python train.py --model="audio captioner" --dataset="synthesised sound scenes: up to three everyday sounds over a background" --train_examples=26041 --time_shift_ms=50 --n_mels=40 --hop_length=160 --input="log_mel" --spec_augment=true --win_length=512 --tokenizer="word" --vocab_size=93 --encoder_arch="quartznet" --encoder_norm="groupnorm" --encoder_activation="relu" --encoder_weight_standardization=true --encoder_depths=[3, 3, 3] --encoder_kernel_size=11 --encoder_stem="single" --encoder_widths=[128, 192, 288] --fusion="prefix" --decoder_width=192 --decoder_layers=7 --decoder_norm="layernorm" --decoder_norm_position="sandwich" --decoder_activation="geglu" --decoder_mlp_ratio=2 --decoder_head_dim=48 --decoder_fused_qkv=true --decoder_bias="all" --decoder_qk_norm=true --decoder_parallel_block=false --decoder_inner_norm=false --decoder_positions="rope" --decoder_prefix_bidirectional=false --decoder_connector="linear" --decoder_tie_embeddings=false --init="xavier_uniform" --residual_init="zero_last" --optimizer="soap" --beta2=0.95 --learning_rate=0.0028 --beta1=0.95 --shampoo_beta=0.95 --eps=1e-08 --precondition_frequency=25 --max_precond_dim=1024 --one_sided=false --adamw_lr_other_params=0.0014 --max_grad_norm=3.0 --cautious_weight_decay=true --max_steps=10100 --batch_size=192 --epochs=74.5 --lr_schedule="linear" --final_lr_fraction=0 --warmup_steps=500 --weight_decay=0.07 --adamw_weight_decay_other_params=0.01
Rows from block 2 of the audio encoder of a small audio captioner, named by matrix and row number. Rows with one number belong to one channel. Each number is 500 + 50 x the weight over its row's rms, rounded and kept within 0 to 999. All counts start at 0. Numbers have three digits each.
After each channel's rows are labels from the 100 clips, of 14976, where the channel reaches its highest value: "top examples" is what is common among them. Only what is clearly more common there than usual is listed. The data: synthesised sound scenes: up to three everyday sounds over a background. In brackets: how many of the 100.
# convs1: first pointwise conv (encoder.blocks.2.convs.1.weight, 128x128x1, standardized in use), inputs 64-127
# convs3: second pointwise conv (encoder.blocks.2.convs.3.weight, 128x128x1, standardized in use, transposed), outputs 64-127

convs1.9:470533522548567466550478487455493457408473512448523492449421491512484571506457465495420551572572498528551550412484564457454516528412510492474543376581477494486435484424518492547530479472413517
convs3.9:535479590492505472635604513482553481472539461528509468533478485547504477565462523490556541515518556438554483539495552499529387491441486509445543472443435472444427467521435430448483454382459489
top examples: number of sounds: 1 (78); text has "quiet" (66); electric buzz (51)

convs1.49:561544443549590576438509585527458504510538478541509530437550509428480513492453465404505467497536531531562537526440571466458506671563523550460549516515565495594465521455518553491495498534522592
convs3.49:531439433529513475491556501550547471466447415554514494491516548484613445435565559505483587505455466461477514515528514391663469412538506502474412447513496623483441495454558385519460567399461503
top examples: bird chirping (53); first sound: bird chirping (25)

convs1.7:409428554531442528519494552466365517499521524503499505460593408500463445529475539492468451477501517508689520462498462462553455500503535477545482431460495508580503517428490484503472469540454407
convs3.7:561483492365570536511532517532456481570531447469443539518467530545596439466511534472500532470469523489394497483409486446572473508367443508457503446440544534486466371566473445496494473553434503
top examples: vacuum cleaner (42); electric buzz (25)

convs1.43:553488507561523555629517540509581536560546526521579512501528548387565495532509377527485507472442508490479430447479500505528544285466472501598472614464495471516590502493519504480498491512498536
convs3.43:537533556506515447394494500384428466537504494493510570534420410499506430562478562527572433557439576508556453564480524508477448352475428514551509457536478584578437446475464408472422473538553494
top examples: background: none (61); bird chirping (42)

convs1.99:500472507456488424491411489498551538430451506518438500487480565556601528539513477553473469549436434522574507521480521503391627448534462471472529560517501473531462487453521476505514460479465430
convs3.99:443486536432416519455557494386430475480439469469462483550536425431510498456508395598452489519475463473483427575466481493485477488513494470493489447471452475519489517521552504505441520600465465
top examples: quiet level (83); electric buzz (35)

convs1.102:511458485487436571561497477498464521470514477492471538639443483520595512460551509511477451523537495418576518529458539514540453370450459566517585494437556488567443438501590520400504407479464473
convs3.102:457397476400512506501524377573483486419469425424416543531522499381506452518464450584475493546455447519596501422442478606474494460518492453443504540482497533535434517492521547564413478480499509
top examples: reverberation (75); text has "room" (75); text has "reverberant" (75); vacuum cleaner (32)

convs1.87:500459513565498578484489504431556483549477470545488488570527591483487446521498428568472566440486456502524525459456527530494519499562513504451497496544436546519508462491554554576562459563487465
convs3.87:515462466434529524418405631528502519548521474459475444329492511523509469514502458550447534552485495490397513497448491520528505483515444517569427501484478419478492547536510506628440574432516478
top examples: bird chirping (58); background: none (46); first sound: bird chirping (35)

convs1.116:521565505478564505469552509512496537488483569460502458539453320515516461503494435550516506386432459520601536499521539446503455548523459526494428557506539568501515564485471551538505469462468519
convs3.116:524517469548474537530583537478426538518509485522568485498556473580516580475448452448481482416470473523526471499482573540518464642393520437456570464458482464411544477436523530518446446574373604
top examples: bird chirping (49); first sound: bird chirping (30)

convs1.86:524547519438475525492532521473543570525451536593476535498534507425522418480481359501482428445457534539646543485496531579568492570389629488407493432485431494530474574599454529434516482489491516
convs3.86:544442538490450451532525503568417530541517456494528486576470460527548459372625505532518583489462450533396470452453488458401466485385432465522529441508465565462495436615492478459412496463492483
top examples: electric buzz (31)

convs1.37:415489592491557520551516507517493546480609425539484485448480335491494552541529533496544557467591522563450488535589474628506581469439503551495481509553471542529531441468475609484520479533655460
convs3.37:502449524509468540516558499507450487537440517567591543454544554494606539546469611485567497549457565473468540432498488513324482477487554539545604498497521393563577474511546452496451468633442478
top examples: electric buzz (79)

convs1.89:499528438425324434439469538497560493429539422502400488496564453471469542467543561541549544510485460472494527505518434454557473520510510475488536429485455506511444511525536554456528537503510500
convs3.89:505494504452481468500501469647539464545530530521474511515545541453532584541543436518488580488488491524576451492493401447521521572508441450518470467529579456530413553466581499509484618425427485
top examples: quiet level (60); background: none (48)

convs1.18:497390551424586484480428531602527497505561515473494540519555448509545476580541522542465517373544503563559694477504504418562506452478534512528499452484490563501511414459528478476457526399476539
convs3.18:539487514521595528448531488536566447502507509462573396515486564543480450608558484582497541567461626475540442503546468533536469502491485484506552511424502560499513538581463568476494466513499559
top examples: beeping (38)

convs1.25:460500534460471563534425399488569505476528515502604504494458582478445520515692455461483460580580493497471454555520538402583484441507488428460478489476453547586485546426484491544510489482477508
convs3.25:468498590555493507529534508496593532519527568437490453510534574527435465385470384443506523559568487469578509473408546456420521487484501488495609485511447450497482519506547533494372584468596499
top examples: electric buzz (63); number of sounds: 1 (63)

convs1.112:518484505536422480498422438538475505490562448497530497539494462476509487414602409503441418464451543527593525499505450460489458495553377524512430404442459431474529469467418559451549381533645524
convs3.112:491515484570463506533451476511456457434532471462494551536596560504467410505613486532453555438539482514441539534501445449449441526485517515420391596419494468477539500513562633555493551484370550
top examples: quiet level (76); electric buzz (39)

convs1.70:465412483501509484505482527535431511565487554468475501592555461442616479520574462524494409520477437528465613485512529414524487499483551430509484468579539533637536524455433441522528524480448511
convs3.70:482510473433520453504393525490534527559539582471439461512548518452532463469445517504454530554528590403455526489557585427417557523573451603486544460438463476491603408527464551602442441487507436
top examples: electric buzz (38); wind (35)

convs1.1:480561494527564488498415462491408509519523478433444501475447472509462532333425536473457451396469487479599395512488491479508570451525489509470546408508507618532560418531480539471641489428510507
convs3.1:515515499559443581553493515478558604492548502433513503571560504434586538494467429523522502473552592433555431571472483501464497536502522529570480540503461375469503486504530569565542538326554483
top examples: number of sounds: 1 (67); electric buzz (45); text has "noise" (27)

convs1.47:463575522440557538507435476468569444529458484511411572440499524384427515480434604513548514527499633515494543633546447522577565490510501447451584539550523413514478488505511508437490473431509545
convs3.47:521546521536536432515496537597479488462501512440424464515540499585555473452480490530511425489586528499389508521585523501323484498533529510526538428423557530503496556519530458492605422456503518
top examples: reverberation (70); text has "reverberant" (70); text has "room" (70); background: none (68)

convs1.64:415461516487520443425445625491532413514561583512493574492526449508495470500510485424549503544499484522560485524642540565499562327430487522422485539466500500590515557492484533494463468471497428
convs3.64:469505432518472512521455571519477533505483542503521482342512526450508591547479474476544470462556559518590571503547574433428534629559460608506452476449449559581486477504480561518543448559537527
top examples: bird chirping (61); background: none (57); first sound: bird chirping (38)

convs1.105:486545562498543470560583447495534539456536423494458499434514468525544278428534543473566501424584471452556494507449580445462454420463548439430524431381539561463469468540452507513553547523545561
convs3.105:520512549455504406384441509554458422480480464479518517457486459495384489558507522568496535468478523448480462397419468480606557519483592548536537532457551529513484480554459459380432521477428413
top examples: electric buzz (75); number of sounds: 1 (73); reverberation (62)

convs1.114:450566572508453503563461490564513583545460528435529469592554559453457461488446460457506533459466466584515488557387538520502512534527481424475454470497491508576499492502454548458420605519499550
convs3.114:457537467470584507426483486496497454518550504499539383558501520453457538568515460448460508482472578502538518439578538504584541485464504533480419535579576487433554539523427476495507430587457506
top examples: number of sounds: 1 (70); background: none (50); electric buzz (35)

convs1.104:551567470481486483418502517447528509423530468551494459533412533490528450507347495603535468469561564507501446461510508504540461589581419488545546540452555586516471485411499471475447528466509531
convs3.104:615644564604540440600516491511482473534532456529583447510433487503472503548475521564495484525399528463529489500542533455441462512406544516537482437524451478484552482519449427460408427582424466
top examples: vacuum cleaner (38); electric buzz (37)

convs1.63:505423529384463474475436572511521557519512454549497472528563434514497581700521547469494437461567429469556484550535456514518442460472554606491495544534530462605522423572527558517364507456570524
convs3.63:465471508495549389438510473449502526422527466458553572479525562488543479603443549422470482506403478569520508434483568588596591476557579484517432540584510460521521510488509461440564527521495447
top examples: engine (36); creak (30); snoring (25)

convs1.68:508414566500537397438402468507515526521524464421507414557578474502408578475553524580494509542517513477512468559549512551500504571462426440461461432406563462550446565502434380486460515427494481
convs3.68:569501481521527355550446550561538464478543569510484530559479549500479493474492559407472457495525512485556446478534477355537568495428469491536479629532599431456532505505581408569452407684561489
top examples: background: none (90); number of sounds: 1 (72); drum roll (30); first sound: drum roll (26)

convs1.3:491553543499552512543473438552540478506423461536513526463568519449516485517415537492402499420449530503481548527446563345495589327520588428478456440553540409490550490549559488469507533491518544
convs3.3:477431440454536527576461524455520506526555432430479482474521457550497517557457431550489535453620510511459454503523500528635554647566520483533467394549483494525459533554426506449446498501525459
top examples: bird chirping (64); first sound: bird chirping (35)

convs1.39:552509489451421408569431516501495470580590517500450614402465452588556503611568511429492440396419546433391559570590515484533476530441512492489509493525470500558550588473510494510506472522592490
convs3.39:586543428459432494421486494576570481568379462449489495430519481481455376469515533545548549563493376543579509459530498514518486553517507379552439487485583481472496569433415560539410527503481456
top examples: number of sounds: 1 (69); electric buzz (62); background: vacuum cleaner (26)

convs1.77:392452509529560514486462521494532492439507458455538530473448578524513507527540476455465619500500468491462451443494435420464519407534571523549551489531522543504491427446503464526499502562441543
convs3.77:560489462533488570424472479496501464478545608478471514419512624504501493513559522515554605482504436596458476524613486499534501535504518537477461498498468463485567498522597552508444540488475474
top examples: electric buzz (80); number of sounds: 1 (60)

convs1.57:499536509443525491459417551503453484426508463449548448470476418492495536638550491588523432491529549455462480456475540455546512525457545488492425516530539506521462531486485453463559428489523457
convs3.57:513501477441592561533469455513555527518535490514457599560565474424539510404480474527485604528509513501475543576408535426470515495539445535557499497361470523557526531513467425515633482444497485
top examples: melody (25)